config.yaml
model: "image classifier"
dataset: "rendered roads seen from a driver's seat, with toy cars, trees and houses"
train_examples: 145000
image_size: 32
crop_scale_min: 1
horizontal_flip: false
color_jitter: 0.1
cutout: 0.4
targets: ["vehicles", "line"]
num_classes: [3, 4]
arch: "convformer"
norm: "layernorm"
norm_position: "sandwich"
hidden_act: "swiglu"
parallel_block: false
moe: "expert_choice"
num_experts: 32
moe_every: 1
expert_mlp_ratio: 0.5
experts_per_token: 2
shared_expert: false
patch_size: [2, 2]
depths: [3, 3, 3]
widths: [96, 192, 384]
kernel_size: 5
loss: "cross_entropy"
optimizer: "normuon"
muon_scale: "original"
learning_rate: 0.03
momentum: 0.95
nesterov: true
orthogonalizer: "newton_schulz_5"
adamw_lr_other_params: 0.0016
max_grad_norm: 3.0
max_steps: 15600
batch_size: 64
epochs: 6.9
lr_schedule: "step"
warmup_steps: 780
weight_decay: 0.004
adamw_weight_decay_other_params: 0.05
Rows from block 5 of a small image classifier, named by matrix and row number. Rows with one number within an expert belong to one neuron, the router's apart. Each number is 500 + 40 x the weight over its row's rms, rounded and kept within 0 to 999. All counts start at 0. Numbers have three digits each. After the name is the row's rms in percent of the matrix's.
Before each expert's rows are labels from the 100 images, of 14976, where the router gives the expert most weight on average: "place" is the part of the image that holds the peak; "peak on" is the class under the peak. Only what is clearly more common there than usual is listed. The data: rendered roads seen from a driver's seat, with toy cars, trees and houses. In brackets: how many of the 100.
# router: router (model.blocks.5.mlp.router.weight, 32x192, trained with AdamW), inputs 0-95
# gate: expert gate (model.blocks.5.mlp.gate, 32x96x192), inputs 0-95
# up: expert up (model.blocks.5.mlp.up, 32x96x192), inputs 0-95
# down: expert down (model.blocks.5.mlp.down, 32x192x96, transposed), outputs 0-95

# expert 16
place: bottom centre (64)
peak on: road (100)
router.16 109:446500512487421488476486540468518498543448490484470510528578521471509523485580530448441534467525444483490578511527458422562492544531518568552427496483423499449525477478426518469438521490462451525517465527507497477492588468567478489488500450590567502473537525458518465409496486491602482532
gate.0 085:560420489531446471473438549558460449512539447469452563444516560492562465448450511477542555499460482551419478461543500446548507548510432510500490529547491418514446561484528539508507452519499471491508479527474508549431593607578449517425530511546491576444474504506517519488507520468496535477
up.0 086:501568505550437508505533527530519485510504465435476566454462496439540513475440503515486545492430415563468519475526592543544485589478480536552499496505465463477504462509551514508508494529531444501476470521533511524457440540526505467426530440505509437430498393523438530490531532496519519460
down.0 107:481452559562490457451428466528464483538491487505491502529475501487482497477471539443449536512570511512554484508476552542475436480526542510562489434461520457589457492497448462485459586442438516487471550467438409513538512421552545550481498519526513484503535505435520501494487494519503525449

# expert 6
place: bottom centre (47); bottom right (44)
peak on: road (95)
router.6 110:539568560459533516544549430441424559530545427533509435497551461482548532416448491500523554552449498484437513510480510506527462443490446500518524473518527422500532511541537451447461436515506570453506499494543444475509574470480559458519520493460525559544521485452483486548430557504510488517
gate.0 107:474498501529487498572421533468541527539555557468470534479488545493482491519535528509512451532546415484503532412447521375512589562556470554554530497480494537505475472542532451421486420560549517528581510538496508490468460491477509427529477501516467493510499550462576537496482505548518502488
up.0 108:474497487468507503445550434503469517477470514514537462498508432531551453499473484528484566479445584499546461531525508550553480460494515459406497443501496500509484559488476551520513546531486521441464463498482499521550484551438468555550541507492547501488433474499446487479477470468429603484
down.0 097:428450536535574495500533486444538504453471444489532522500493437426568497592417478556414482514508495487431522459582537405512523479495508535435528531491438531450525507547546454488467488497456495521485522430498473475481500497496527506609523494563528531483496530501434518479522533469507528574

# expert 13
place: middle right (42); centre (30)
peak on: verge (94)
router.13 096:489508488450539484477405431474527549387488486542479510495453532540483443489423500471576510518532538522517545545543500465567531514464508464473532507477478540512451603480574457532545562484522517510502446521544461575549503548504436504517563552568490477516411457501505476545547459510554429506
gate.0 106:480447484418443539466511470483423462483548500437430428561623564549536489465509483550521539475449500468452553451539511540492541454482450514522485550513511629471470519500498500497472529518480514488484512545490412505548470495512532502542526509501519505509515512520484446469440499499485473546
up.0 093:524564504560520455497441533597552563568447517547518587510465486479535510473424529430472465523555529491531480514472569519483466519488529544504497479467429448522538461469480516523531474486491453422463486511506535513448487593500438524496521495495531438455531440462518576486479496494516511472
down.0 106:452529457495535509520494490469437512496596492445558518524520562528523447517472542431527467489451398490516491436495492481497492449500529472554552532441490586542540507503510486424474529490482523489477492540512446532504513494554488464537552584537495481530511569514453514533514549499536484500

# expert 3
place: centre (40); middle right (32)
peak on: truck (60); car (35)
router.3 118:482482525521462466480529438534576475465567570507499525475462440435508434510531464548472434458528452514529500508481497479489536519474513529483556547464524535494501523503508483492455523539532527516475540508464547522461408522508553506553543531474550443462485465575552553513497565512405510486
gate.0 120:465547465451477503495520524413536570452470561574384446495505575490547476500490449480512520514476477463466558485497498444522548539522526535537468538467514476537457561586451507537470438522481548569489524622476481490511520512445510471533554497529477441486489478464516466464497536512524388520
up.0 120:469440489419484496493486457483530549523485535577445459519499496443573494489483505446513531437489537466457585531504486505543523511541576546581472581452538445507443508565422530513471444502496512479536541633519494494519484489478497468502550456528549509518449442524507439472505544573508435525
down.0 124:470489461466553533462507509414501470511487503530466528521446468524491488425475546541551508471556444505506488481432437532554525534488443531605434503467470554473485510555546503520470467512480590428490449578489490485485468504578470536452507488543578486441491504511471502557557464492483469513